config.toml
arch = "vit"
model = "sound classifier"
dataset = "strings of digits, spoken by a formant synthesiser in many voices"
train_examples = 39062
noise_aug = 0.01
n_mels = 64
hop_length = 320
input = "log_mel"
spec_augment = false
win_length = 512
targets = ["number of digits"]
num_classes = 5
norm = "layernorm"
norm_position = "pre"
activation = "geglu"
mlp_ratio = 2.67
head_dim = 48
fused_qkv = true
bias = "all"
qk_norm = false
parallel_block = false
dropout = 0.1
inner_norm = false
patch_size = [32, 4]
layers = 10
width = 256
positions = "rope"
pooling = "mean"
mixing = "mixup"
loss = "cross_entropy"
init = "lecun_normal"
residual_init = "scaled_by_depth"
optimizer = "soap"
beta2 = 0.99
lr = 0.0023
beta1 = 0.95
shampoo_beta = 0.99
eps = 1e-08
precondition_frequency = 10
max_precond_dim = 1024
one_sided = false
adamw_lr_other_params = 0.0029
grad_clip = 5.0
steps = 13100
batch_size = 128
epochs = 42.9
lr_schedule = "cosine"
final_lr_fraction = 0
warmup_steps = 260
weight_decay = 0.4
adamw_weight_decay_other_params = 0.05
Rows from block 7 of a small sound classifier, named by matrix and row number. Rows with one number belong to one neuron. Each number is 50 + 10 x the weight over its row's rms, rounded and kept within 0 to 99. All counts start at 0.
After each neuron's rows are labels from the 100 clips, of 14976, where the neuron reaches its largest size: "top examples" is what is common among them; "lies over" is the class under the peak. Only what is clearly more common there than usual is listed. The data: strings of digits, spoken by a formant synthesiser in many voices.
# gate: MLP gate (model.blocks.7.mlp.gate.weight, 672x256), inputs 0-127
# fc1: MLP up (model.blocks.7.mlp.fc1.weight, 672x256), inputs 0-127
# fc2: MLP down (model.blocks.7.mlp.fc2.weight, 256x672, transposed), outputs 0-127

gate.377:44 39 47 43 61 51 58 65 40 39 27 34 55 53 64 45 49 52 52 56 33 47 70 47 36 50 45 51 55 44 44 61 41 54 67 54 66 63 48 52 56 41 42 57 35 44 52 50 60 51 42 48 70 44 50 34 53 63 57 28 55 38 47 24 45 49 67 50 57 42 69 48 35 37 61 47 53 24 48 50 57 64 62 61 50 41 54 67 50 49 45 44 42 50 41 50 54 42 62 63 63 42 76 50 59 63 74 52 53 44 40 28 49 48 51 59 62 60 33 29 56 50 58 56 32 59 48 48
fc1.377:43 33 56 40 57 52 59 49 65 56 48 35 47 56 46 49 50 57 49 52 35 37 72 56 43 36 51 34 56 40 49 61 52 58 46 63 53 60 33 48 45 51 42 58 34 44 44 44 44 44 50 47 74 55 38 40 42 63 67 31 52 53 42 33 76 56 66 47 51 46 58 40 26 46 33 44 51 48 36 57 39 61 60 59 58 53 64 57 54 42 75 31 34 55 50 39 44 58 57 60 54 44 83 37 47 51 67 45 47 61 38 47 51 57 50 44 63 55 37 32 32 48 58 47 42 52 51 49
fc2.377:56 44 57 22 59 63 64 53 50 57 52 56 41 59 41 50 54 62 39 32 45 47 65 49 36 40 59 51 39 43 45 52 55 37 43 55 59 36 31 62 50 61 66 54 38 44 47 46 53 59 50 55 39 57 46 33 32 37 43 55 48 57 42 62 49 57 52 40 48 47 65 55 63 57 39 62 51 48 51 54 44 46 52 61 31 44 53 39 64 62 60 49 44 58 50 46 32 40 43 50 42 41 66 58 45 38 57 50 53 85 51 53 40 53 42 36 45 50 48 42 39 33 43 57 55 63 47 50
top examples: "three"; voice: child-like voice; last digit: three
lies over: /i/

gate.410:53 43 34 62 54 51 50 39 50 46 56 37 71 72 38 53 47 29 57 50 56 43 51 44 60 43 64 56 64 45 49 66 46 49 36 64 58 55 52 51 43 41 59 48 48 33 54 36 48 47 41 43 45 51 47 56 61 26 46 40 53 47 65 49 22 62 41 43 54 46 38 34 56 40 61 76 44 42 44 49 46 53 43 45 51 68 42 72 46 39 59 57 52 50 55 44 55 37 42 74 41 41 61 32 47 57 64 67 41 37 66 47 50 40 57 55 51 68 57 40 56 51 37 35 48 61 61 48
fc1.410:54 42 40 59 48 48 45 41 51 51 45 41 58 61 40 49 45 28 59 42 55 50 61 46 58 45 58 65 57 49 44 63 61 46 45 72 59 60 55 49 47 48 63 47 44 49 43 31 50 46 35 43 48 51 47 47 55 38 52 51 49 53 59 55 36 64 40 44 53 52 33 44 55 38 60 71 51 34 45 48 43 51 54 52 65 75 40 72 53 41 43 61 56 47 48 65 48 44 30 68 43 38 60 35 51 59 61 64 33 41 61 45 53 46 61 48 52 68 40 55 55 66 40 37 52 56 60 46
fc2.410:31 63 42 67 43 50 61 34 42 46 43 59 41 24 42 50 49 56 42 38 47 47 74 49 39 66 49 50 39 53 53 53 38 61 58 48 39 38 45 41 50 62 47 71 45 51 35 48 43 46 64 56 55 50 61 52 52 51 57 62 60 57 34 43 63 30 41 47 51 55 52 55 42 52 41 30 62 54 63 51 39 58 60 67 58 41 66 16 52 59 51 36 56 60 35 52 48 48 64 39 63 53 30 65 41 56 50 49 59 44 47 30 41 55 43 69 51 42 38 46 43 47 51 49 50 33 45 40
top examples: voice: deep voice; "nine"; number of digits: 4; first digit: nine
lies over: /aɪ/

gate.87:46 57 60 51 43 63 48 56 41 52 60 60 41 51 42 49 47 56 54 60 65 47 66 41 54 38 30 50 47 60 70 50 48 58 53 59 54 74 53 38 68 61 58 67 65 40 29 43 52 42 37 63 55 57 63 56 32 31 62 57 69 49 37 53 40 52 54 48 38 50 26 52 55 57 53 55 43 40 39 38 49 45 54 56 64 61 29 39 33 44 65 32 57 74 48 41 35 52 41 49 54 55 51 60 32 63 59 54 42 55 48 49 65 48 43 45 57 40 46 52 70 46 51 44 38 35 34 58
fc1.87:46 51 47 56 58 36 35 56 51 47 49 53 49 53 58 51 58 53 61 45 43 66 45 49 47 37 62 35 57 37 28 59 56 60 50 52 45 35 59 43 58 36 49 40 42 59 50 51 37 57 46 48 43 54 48 37 48 57 60 56 55 53 41 51 50 52 41 54 42 35 60 43 40 34 66 45 46 49 52 52 63 44 59 39 59 36 63 56 60 49 28 53 43 31 59 66 58 41 72 62 62 41 40 43 60 50 36 39 49 33 60 40 45 55 64 39 44 67 57 47 40 47 51 53 51 47 53 45
fc2.87:45 43 37 50 45 64 54 53 50 55 49 32 58 53 65 54 50 37 43 51 44 37 59 58 46 58 47 46 47 60 67 48 45 53 47 58 49 72 63 38 64 56 50 72 57 58 57 42 69 43 40 50 41 53 49 53 44 40 40 57 57 29 45 34 61 48 60 57 53 57 44 65 64 61 51 63 70 55 56 56 59 51 50 39 45 71 71 45 56 48 70 26 47 62 57 45 47 53 58 48 35 39 45 55 41 56 58 36 49 58 51 47 60 55 38 56 67 54 35 50 68 58 41 41 43 57 53 69
top examples: "zero"; number of digits: 5
lies over: /n/

gate.387:51 43 43 54 49 44 53 51 70 56 50 34 56 27 56 42 52 61 58 60 48 56 53 41 29 65 67 44 35 45 59 47 38 56 52 46 36 48 51 49 59 54 52 47 44 44 58 51 73 55 48 42 35 56 46 52 46 46 49 53 37 42 48 42 50 48 34 40 41 46 56 55 54 60 32 40 54 59 39 66 61 57 46 48 44 46 38 51 55 56 49 65 29 53 44 67 40 41 47 39 36 56 48 47 38 63 35 60 39 49 32 48 47 56 54 53 46 65 45 49 59 54 54 34 51 38 51 67
fc1.387:44 47 26 57 53 26 62 61 65 48 54 39 63 35 55 50 53 48 65 48 58 48 34 50 42 51 49 37 32 58 45 52 35 59 41 48 41 58 58 56 65 34 60 66 55 57 49 45 67 38 53 43 40 50 53 60 36 34 60 61 35 39 58 48 38 54 50 45 45 59 51 49 55 72 35 46 55 59 47 69 58 44 51 51 43 53 52 62 46 44 36 71 34 47 39 63 28 60 34 59 39 61 39 59 55 52 43 51 38 47 31 59 40 57 54 55 42 43 45 51 51 61 52 29 68 47 34 53
fc2.387:42 50 44 44 42 54 68 50 53 53 49 50 43 54 50 60 48 49 48 52 51 54 54 42 76 51 44 53 50 35 42 65 49 43 48 63 45 41 63 77 49 38 53 72 42 47 50 43 29 42 48 48 46 48 33 57 53 54 47 47 59 50 62 59 45 44 56 56 44 61 52 38 47 59 62 51 40 35 47 47 56 53 71 66 66 45 42 42 41 65 39 54 51 43 68 41 51 43 57 44 44 51 60 75 47 54 59 36 54 29 70 47 61 49 58 45 50 67 63 43 38 30 43 40 56 45 53 62
top examples: "zero"; white noise; first digit: zero
lies over: /ɹ/

gate.574:48 22 30 61 55 59 55 64 47 53 63 59 32 41 31 46 38 49 59 48 58 41 41 42 53 39 41 30 52 54 43 41 25 48 48 44 48 52 50 42 34 41 34 46 40 55 47 63 61 66 44 46 42 47 38 44 52 61 54 39 71 52 36 48 57 63 42 39 65 57 63 62 45 47 51 38 52 32 37 73 43 49 56 42 55 54 57 45 51 53 42 45 48 46 51 63 20 40 65 50 53 46 39 51 60 47 59 58 64 38 63 38 34 62 63 65 47 56 54 46 45 47 54 49 50 37 42 60
fc1.574:37 68 64 51 46 43 52 27 64 63 35 47 49 44 65 64 64 48 45 64 51 62 49 53 69 64 58 54 51 47 66 47 54 57 43 57 63 57 63 54 54 36 32 53 44 41 45 41 63 59 37 73 24 61 56 43 49 42 45 36 50 58 63 42 67 53 48 44 50 50 24 40 40 58 68 40 42 53 50 47 51 27 50 52 55 46 52 35 52 62 58 59 38 51 39 46 44 63 63 39 58 48 19 59 39 42 48 59 62 44 47 34 44 41 41 43 40 66 64 58 53 44 66 48 39 56 71 49
fc2.574:61 50 53 42 45 53 36 61 43 45 47 47 28 80 48 37 60 62 44 51 54 53 63 52 44 38 42 64 45 35 45 47 39 64 39 41 41 52 47 67 56 48 33 54 39 62 56 49 46 38 50 55 75 31 50 51 42 42 49 60 52 44 47 73 37 32 37 42 55 34 53 41 53 41 29 57 42 44 31 49 50 54 68 45 61 59 49 31 56 55 37 57 42 51 55 61 46 60 48 47 42 48 63 38 47 51 61 65 42 58 63 61 44 66 55 35 66 42 37 70 35 53 54 64 53 49 41 39
top examples: reverberation; white noise
lies over: /aɪ/

gate.355:32 61 49 59 43 45 66 37 46 44 45 60 52 58 44 46 43 53 59 41 58 39 53 41 39 48 51 41 68 36 44 57 49 45 42 63 42 54 52 50 45 37 42 49 54 37 65 45 53 50 61 57 78 56 58 51 66 47 50 45 60 57 61 44 54 49 65 51 52 54 38 54 41 62 37 31 58 54 35 41 48 44 55 56 55 53 57 50 39 42 39 60 53 64 36 54 46 53 66 35 52 47 68 69 43 41 59 54 37 37 54 66 36 35 59 52 57 62 52 59 50 60 61 48 57 56 31 47
fc1.355:47 55 59 45 47 46 65 26 40 45 35 49 42 51 48 50 46 46 53 48 53 42 49 48 45 44 42 42 64 41 40 56 47 49 47 64 44 47 52 47 38 50 50 60 50 40 69 40 55 62 64 52 70 56 60 54 59 53 53 50 51 74 77 58 34 54 63 51 52 49 36 59 55 57 37 36 53 43 45 38 61 40 46 52 56 40 62 61 39 43 35 48 51 68 43 36 42 53 62 34 59 52 66 69 40 45 71 59 46 49 48 54 45 45 57 36 51 57 55 60 52 55 53 52 66 56 44 53
fc2.355:50 43 41 38 41 57 53 50 45 55 58 37 49 47 64 67 46 49 69 49 46 63 54 72 45 50 57 26 35 49 60 61 61 58 49 37 39 37 35 25 58 47 49 43 44 51 48 57 55 67 52 55 36 44 46 38 48 55 44 61 59 36 38 49 54 36 39 56 47 44 60 58 56 40 74 59 42 40 55 40 45 55 51 51 48 50 51 50 43 46 47 54 50 33 60 51 43 49 47 38 49 57 60 41 55 57 40 59 59 46 60 37 69 59 49 54 51 49 30 54 38 44 49 54 73 49 46 37
top examples: white noise
lies over: /eɪ/; /aɪ/

gate.476:71 68 70 44 56 43 57 57 45 36 55 57 42 52 47 43 48 50 53 38 52 60 36 60 48 55 67 56 57 48 41 52 53 43 53 66 57 52 42 49 61 51 42 44 50 52 67 56 43 58 66 53 40 40 29 53 59 48 26 51 50 37 45 53 45 52 55 64 42 57 53 65 48 54 65 51 57 30 40 28 49 38 59 55 55 54 48 60 31 65 69 47 59 50 39 41 67 50 38 39 54 40 34 58 68 54 42 49 50 66 64 51 66 57 51 45 47 46 51 49 27 47 51 81 37 60 43 50
fc1.476:51 60 34 43 53 46 67 51 60 62 58 62 47 56 42 42 69 45 19 64 33 31 33 70 29 62 50 51 48 41 49 45 44 61 43 50 32 41 64 65 67 46 46 49 60 57 40 39 55 44 44 63 56 51 60 52 65 56 52 53 47 54 27 44 64 50 39 45 46 61 34 46 41 56 62 46 32 51 59 54 48 57 55 60 40 57 51 44 49 43 59 45 38 37 58 49 33 43 43 44 49 43 47 42 53 49 40 52 50 69 48 46 45 56 48 57 32 46 37 35 70 53 53 53 69 62 37 42
fc2.476:49 57 37 29 48 30 55 44 44 56 54 52 58 35 43 43 67 50 32 63 42 49 31 51 22 67 51 43 30 58 61 33 48 41 37 35 43 51 62 67 66 47 35 49 64 59 50 48 52 54 38 54 58 56 51 44 58 62 60 62 41 66 28 49 74 50 62 35 43 61 38 48 69 46 46 45 37 41 39 73 57 53 55 62 53 60 50 68 42 32 71 49 52 55 41 65 30 51 47 46 54 53 60 34 44 45 40 32 49 48 39 36 44 48 46 41 51 30 50 46 62 54 47 31 60 55 52 69
top examples: reverberation; muffled (low-pass); mains hum
lies over: /aɪ/

gate.625:76 51 60 56 40 31 43 26 54 43 59 49 48 53 62 44 54 30 52 50 47 33 65 49 37 38 51 55 55 46 47 42 60 48 41 54 45 55 55 47 67 57 49 44 42 57 57 39 43 38 50 66 58 33 50 60 72 58 39 54 35 54 55 52 53 52 50 58 68 61 33 39 48 35 43 46 64 56 38 40 48 58 45 64 57 53 65 64 27 37 42 45 71 70 65 49 58 55 48 57 39 50 59 42 46 49 32 52 44 39 41 64 33 41 62 54 53 50 44 35 68 69 63 62 52 47 38 44
fc1.625:37 50 47 28 69 60 64 48 60 49 45 64 55 37 54 49 65 71 49 46 55 40 52 57 53 56 41 44 37 56 56 65 46 46 56 43 38 37 51 50 45 43 41 30 45 49 48 59 48 58 36 52 35 52 53 47 31 62 53 46 51 61 73 49 52 36 36 36 47 35 60 43 40 65 61 46 40 25 53 48 57 43 63 42 35 42 32 48 57 58 47 51 34 33 44 38 39 52 40 46 70 30 47 62 54 54 64 35 52 68 54 43 55 42 54 53 52 35 59 72 44 32 53 41 48 67 66 50
fc2.625:56 54 49 43 55 56 51 64 54 30 44 58 43 65 66 56 57 63 53 59 38 41 60 67 48 57 61 44 62 56 53 44 69 46 56 34 37 54 57 52 40 54 45 44 30 39 46 67 41 18 58 73 40 38 51 45 55 61 46 52 31 37 42 41 54 44 45 65 41 55 41 50 57 35 62 47 58 61 38 44 46 54 67 43 37 43 62 66 48 62 37 40 47 55 46 61 38 50 51 68 33 57 52 37 50 69 54 57 45 46 55 42 62 36 51 37 64 48 59 58 62 50 57 44 62 65 50 60
top examples: "three"; number of digits: 5; first digit: three
lies over: /i/

gate.349:54 32 35 59 50 59 55 51 61 47 41 58 56 42 45 39 45 52 50 61 47 53 44 56 58 52 72 80 56 51 52 38 46 58 42 65 47 54 46 55 71 43 61 40 75 57 59 56 53 52 53 53 33 50 53 54 44 48 45 41 46 58 50 41 66 69 46 63 50 52 35 47 49 53 42 49 45 40 51 34 51 46 55 30 59 56 40 50 34 64 35 35 52 44 56 46 50 35 41 52 37 54 52 58 54 53 69 52 66 47 43 62 51 36 73 54 51 77 63 65 51 46 58 32 51 41 48 41
fc1.349:63 46 43 63 57 71 46 53 51 59 49 42 53 46 44 58 48 45 45 53 56 56 58 49 58 62 58 52 46 35 61 32 30 69 32 59 47 57 45 55 48 52 55 48 74 47 62 52 53 40 58 45 44 59 62 59 33 51 56 35 39 54 59 49 50 61 39 52 46 52 31 53 49 42 45 44 52 55 65 47 47 50 50 53 57 40 63 48 32 38 45 48 39 39 41 55 51 48 58 36 42 62 40 56 46 57 70 44 42 46 46 61 62 46 48 44 71 71 73 62 39 67 50 45 54 47 44 49
fc2.349:55 45 63 68 49 49 39 37 47 63 63 69 41 52 61 48 54 43 44 64 44 60 49 44 74 51 53 45 46 50 41 43 54 46 41 46 56 55 53 38 50 47 52 38 33 45 55 52 63 51 44 33 53 58 48 43 54 52 45 57 43 45 27 51 57 47 59 49 52 57 64 49 40 52 49 48 59 55 54 37 44 45 65 31 56 47 44 42 45 54 51 48 45 69 56 42 39 54 41 67 48 62 47 55 55 59 78 35 51 52 29 52 32 57 59 46 36 20 47 55 50 34 44 50 67 49 45 45
top examples: voice: deep voice; "three"; first digit: three
lies over: /i/

gate.160:46 39 45 57 49 61 49 48 44 48 49 53 45 47 65 68 55 62 52 37 52 27 41 44 60 53 52 65 58 58 52 43 69 42 57 50 43 54 53 69 45 50 32 31 60 67 57 51 46 62 43 51 37 49 53 49 51 63 49 39 36 45 52 39 37 65 44 53 57 54 48 70 50 51 28 42 46 55 46 56 75 49 43 50 62 47 58 54 50 36 50 38 52 45 44 60 64 46 40 36 69 43 53 50 80 36 32 42 49 55 73 66 52 52 57 49 51 52 62 67 45 54 44 62 47 50 44 42
fc1.160:53 46 59 48 49 51 56 41 61 50 47 35 33 52 63 45 47 40 58 46 58 57 46 46 52 64 45 76 41 62 40 53 36 51 52 61 65 38 53 36 38 44 36 52 56 48 55 47 59 61 51 46 66 55 51 29 36 60 61 58 48 43 53 44 53 70 54 55 53 44 49 38 49 45 59 54 46 40 67 64 69 47 47 57 63 51 60 47 53 48 32 57 38 66 62 61 44 50 55 52 60 61 47 55 63 57 37 51 57 53 50 37 40 74 45 53 27 46 54 72 57 48 52 60 61 60 47 60
fc2.160:54 68 76 20 48 51 35 68 47 37 37 61 60 51 44 40 44 55 49 48 51 49 57 65 43 53 46 43 55 50 32 64 31 47 49 54 47 58 53 53 59 50 48 43 33 71 44 48 58 46 52 54 64 53 54 51 53 47 58 52 48 55 44 48 67 41 59 46 34 43 64 61 34 55 56 36 53 45 72 60 43 51 58 68 50 44 57 39 43 64 32 50 50 63 48 61 53 54 54 42 47 61 33 35 53 58 57 34 60 46 42 47 67 38 52 38 43 53 43 48 48 57 50 43 41 58 55 41
top examples: reverberation
lies over: /ɪ/

gate.218:50 42 55 45 54 51 36 40 54 58 47 69 41 51 18 49 38 47 43 52 54 59 40 41 57 44 50 53 54 44 48 49 56 40 51 53 37 57 50 59 45 57 70 43 52 59 32 68 62 53 43 29 54 54 53 57 47 55 56 61 75 61 57 50 55 84 46 43 57 46 42 41 60 40 36 32 51 46 47 58 35 36 58 49 53 44 50 45 46 46 50 54 45 31 54 60 39 51 61 46 52 45 51 30 47 49 43 46 53 56 55 46 43 63 59 46 56 52 51 39 69 45 53 54 37 49 40 59
fc1.218:54 53 40 33 50 36 44 53 55 60 51 56 56 59 34 61 54 35 52 53 55 44 54 63 41 41 50 41 46 63 49 49 63 49 49 45 75 54 59 58 32 63 38 61 40 50 69 42 63 48 38 47 36 58 64 61 66 55 46 47 48 42 54 50 43 37 39 47 59 55 34 59 41 46 42 33 51 60 63 32 42 78 61 63 40 40 44 58 50 51 43 42 63 58 44 46 48 61 39 59 65 45 40 68 38 44 53 45 51 64 57 64 36 36 53 52 55 66 43 45 62 45 33 67 71 57 64 63
fc2.218:56 52 67 38 44 51 35 62 44 60 63 52 51 68 53 62 76 45 37 51 47 56 39 42 58 42 44 50 70 41 58 47 62 65 31 53 44 54 60 62 44 65 40 53 60 60 43 48 53 35 28 53 12 50 49 42 53 55 50 59 51 45 35 65 40 58 54 49 45 40 19 51 39 45 65 44 51 54 52 54 38 77 55 63 57 46 36 54 44 60 44 32 78 40 45 57 55 53 43 55 67 33 59 47 48 57 33 51 56 51 51 51 31 32 58 50 42 61 48 45 56 44 54 41 61 67 23 64
top examples: reverberation; number of digits: 5; white noise
lies over: /s/

gate.463:65 65 59 49 47 69 58 33 57 65 67 70 59 43 53 61 49 37 48 41 51 58 55 64 54 62 53 60 56 51 57 59 49 61 39 50 66 50 43 54 75 53 59 55 63 33 49 45 64 52 48 52 64 52 25 45 67 55 48 67 52 64 55 44 35 53 30 48 39 58 42 61 42 48 50 40 44 43 40 39 52 32 62 39 70 41 56 59 45 45 67 50 58 40 66 66 33 41 30 50 67 51 41 52 38 51 46 52 67 55 43 33 48 51 39 60 53 64 63 67 53 46 29 46 40 51 32 66
fc1.463:47 29 43 67 41 31 56 34 74 41 68 51 47 69 49 38 44 44 61 64 63 48 60 65 48 52 51 64 58 57 49 29 37 43 51 56 47 36 62 58 49 41 48 65 45 62 48 47 45 73 70 40 39 42 58 49 45 52 34 33 63 35 41 39 41 44 46 63 52 53 56 44 45 56 61 58 44 63 54 65 43 39 39 53 47 63 59 47 45 37 41 46 57 53 49 23 40 49 48 58 41 60 49 46 46 65 45 53 39 46 60 49 43 45 51 60 59 56 43 36 59 55 40 33 41 56 70 51
fc2.463:64 49 46 59 49 56 58 39 70 52 65 58 52 43 55 56 66 33 59 76 63 44 59 75 62 49 48 75 43 45 38 59 54 46 45 52 46 45 57 56 44 57 42 43 52 44 65 58 74 73 55 59 51 67 40 52 69 61 41 50 58 58 34 33 48 40 34 50 60 45 44 63 49 55 34 44 39 48 56 65 45 53 57 63 57 29 66 59 43 65 42 52 58 56 49 33 38 53 43 43 67 70 62 58 41 43 64 49 50 54 52 42 71 39 49 46 47 49 61 36 56 57 32 47 36 60 48 53
top examples: voice: deep voice; "two"; number of digits: 5; last digit: two
lies over: /u/

gate.385:52 63 35 58 54 35 54 63 52 36 67 50 45 44 23 44 36 53 74 66 57 50 51 55 62 48 39 50 52 56 50 46 62 43 41 44 59 50 50 54 61 57 51 36 58 66 49 51 38 51 34 53 42 27 60 45 54 53 51 43 52 53 54 50 31 31 42 44 58 41 56 47 45 68 51 62 50 62 37 50 53 55 65 60 50 46 58 51 47 45 64 52 75 44 54 50 55 47 66 59 58 45 54 47 57 51 31 34 38 50 52 40 56 57 56 54 55 62 65 57 57 49 35 62 37 44 55 54
fc1.385:48 66 31 50 48 49 48 61 58 39 66 43 43 33 31 51 38 57 73 66 51 49 26 41 51 48 47 49 52 52 41 29 64 29 56 43 59 47 59 44 58 38 55 23 50 67 68 49 42 48 46 49 53 44 57 46 55 52 54 46 67 47 66 60 36 35 49 37 55 45 59 47 37 68 60 50 52 55 44 46 47 58 60 53 53 53 60 66 44 38 54 54 58 42 63 41 55 40 55 45 57 40 61 46 47 42 46 42 54 48 67 42 38 64 63 64 58 44 53 62 41 52 42 62 34 44 36 48
fc2.385:48 53 63 46 55 54 34 59 44 45 38 56 49 38 55 52 40 56 43 74 46 54 43 46 60 52 47 55 44 41 29 69 40 48 42 43 35 49 65 64 50 46 54 67 55 22 51 57 52 36 55 39 42 59 54 40 46 58 38 70 44 34 68 51 50 64 39 51 39 61 50 61 55 41 51 51 46 55 27 60 66 74 46 68 57 30 50 50 46 36 62 44 41 43 39 46 51 47 42 50 41 53 63 58 50 40 36 41 37 59 47 65 54 36 42 47 56 65 42 46 37 33 54 47 50 59 48 63
top examples: white noise; number of digits: 2; pink noise
lies over: /ɪ/

gate.401:49 58 54 48 52 31 63 57 41 55 43 45 59 42 32 68 49 41 55 51 54 35 53 36 44 44 50 65 63 33 56 47 40 60 68 42 55 65 44 48 44 48 61 58 35 54 65 34 65 41 43 65 48 48 74 42 48 47 62 52 57 46 50 50 37 52 60 46 52 38 50 62 66 48 45 56 56 54 45 55 44 39 69 56 61 50 49 53 54 59 47 59 40 42 51 63 47 45 65 39 44 37 36 46 51 61 53 39 40 49 57 52 37 53 59 46 80 42 66 42 68 58 53 61 41 51 41 61
fc1.401:56 60 63 40 52 41 42 52 38 26 58 63 39 54 75 41 46 39 29 50 57 56 46 42 43 44 52 57 42 76 45 35 46 30 44 53 53 48 32 40 58 54 46 37 34 55 45 45 44 42 49 60 68 58 59 46 49 61 37 57 69 41 53 51 50 54 55 56 50 68 50 47 47 53 56 57 62 68 41 46 54 67 48 46 42 37 54 51 42 51 40 68 44 41 49 60 21 53 72 45 45 55 50 55 63 35 48 50 52 40 59 57 73 39 42 40 62 44 53 42 62 53 49 50 46 66 44 51
fc2.401:44 46 48 51 60 28 63 47 58 67 47 37 36 36 42 52 54 32 41 47 47 33 47 45 62 28 39 49 53 34 50 72 45 67 25 49 46 45 43 68 51 53 49 37 59 54 61 52 59 43 21 33 30 36 66 32 53 32 45 62 62 50 55 47 43 40 39 42 40 20 34 51 56 50 54 64 50 37 44 42 40 40 53 41 52 46 55 54 58 35 36 52 55 56 56 46 51 47 49 55 53 42 47 41 55 60 36 50 54 64 38 57 56 47 52 60 48 60 55 49 66 67 63 46 45 39 44 66
top examples: white noise; pink noise
lies over: /s/

gate.211:50 55 47 57 49 42 60 40 53 50 42 45 58 49 61 33 52 36 59 49 34 51 39 45 55 41 57 43 53 59 62 44 59 50 54 55 49 48 69 48 47 59 61 49 22 47 42 32 58 55 53 29 33 41 52 64 47 52 45 33 42 47 55 46 42 55 34 39 52 57 35 43 47 32 44 51 52 55 45 30 52 41 60 58 56 34 45 62 56 37 72 44 40 59 53 41 47 54 45 57 41 45 55 58 43 70 59 42 49 58 65 46 60 53 41 47 37 72 56 37 46 39 30 38 37 49 57 56
fc1.211:52 55 35 47 57 47 64 47 40 41 56 52 47 47 51 44 37 41 57 60 64 44 55 35 50 36 53 56 48 56 63 57 30 50 30 36 53 40 57 58 64 69 61 67 43 44 58 28 53 46 52 53 59 72 37 51 47 56 36 65 56 53 60 54 66 34 57 64 33 40 50 51 27 42 46 55 33 29 52 36 53 51 62 57 52 53 57 44 62 49 57 30 49 63 46 61 36 45 40 35 36 48 62 61 35 49 57 69 50 54 31 56 53 45 48 50 35 60 39 34 49 60 62 58 54 44 47 42
fc2.211:51 56 39 54 70 48 61 42 54 51 43 60 47 52 60 58 50 52 49 68 48 47 69 52 55 46 48 64 44 34 36 60 50 57 40 45 38 48 43 54 41 58 53 58 45 37 51 43 39 41 45 57 61 54 36 55 45 50 61 50 42 53 37 42 52 48 62 43 28 44 42 40 61 43 27 59 33 36 62 36 60 61 48 67 49 40 51 53 52 49 60 46 70 51 52 56 51 54 51 42 57 29 45 54 53 35 56 42 38 59 37 60 62 56 53 24 52 60 49 46 56 59 43 39 52 57 47 47
top examples: "three"; number of digits: 5; mains hum; thin (high-pass)
lies over: /i/

gate.480:59 59 66 47 54 45 31 46 50 65 37 60 29 46 45 56 63 42 42 40 44 57 37 41 52 51 47 60 52 47 54 53 69 45 37 43 51 52 45 55 64 57 52 53 31 41 37 59 56 38 50 45 44 25 50 51 24 47 53 51 26 46 46 48 54 63 56 59 43 45 48 35 54 51 42 43 53 43 44 43 37 41 49 44 42 66 55 67 44 57 34 59 44 48 51 55 43 51 39 58 61 59 59 38 46 69 60 27 37 48 59 53 41 45 52 61 45 54 68 56 34 59 51 64 62 57 41 48
fc1.480:50 56 60 46 47 62 54 68 40 55 31 29 62 56 46 43 56 62 27 46 48 57 32 56 34 73 51 37 52 54 48 66 64 29 60 57 51 60 70 41 39 32 51 41 42 52 60 39 44 47 53 36 38 61 55 66 40 22 43 58 45 62 51 51 47 54 51 65 48 50 44 39 65 55 63 41 57 62 57 36 53 42 33 53 39 50 37 54 54 42 27 66 51 47 46 57 48 72 55 61 50 40 52 60 37 35 44 54 51 42 56 50 58 53 45 51 41 52 59 51 60 59 52 52 49 47 63 51
fc2.480:47 43 62 49 37 54 42 65 56 51 33 60 50 43 53 53 52 54 50 37 50 62 37 60 53 44 52 35 19 38 57 53 59 47 50 45 46 67 61 58 63 61 28 61 23 37 45 43 44 37 56 54 41 63 49 43 49 33 50 50 72 39 50 57 50 48 36 23 60 50 68 47 54 36 38 46 44 40 53 39 68 62 43 38 54 47 27 51 47 57 46 41 35 56 67 49 54 53 38 61 59 39 48 53 40 44 48 34 43 42 39 33 47 49 39 64 40 52 53 55 49 36 62 49 54 27 57 49
top examples: white noise; pink noise
lies over: /aɪ/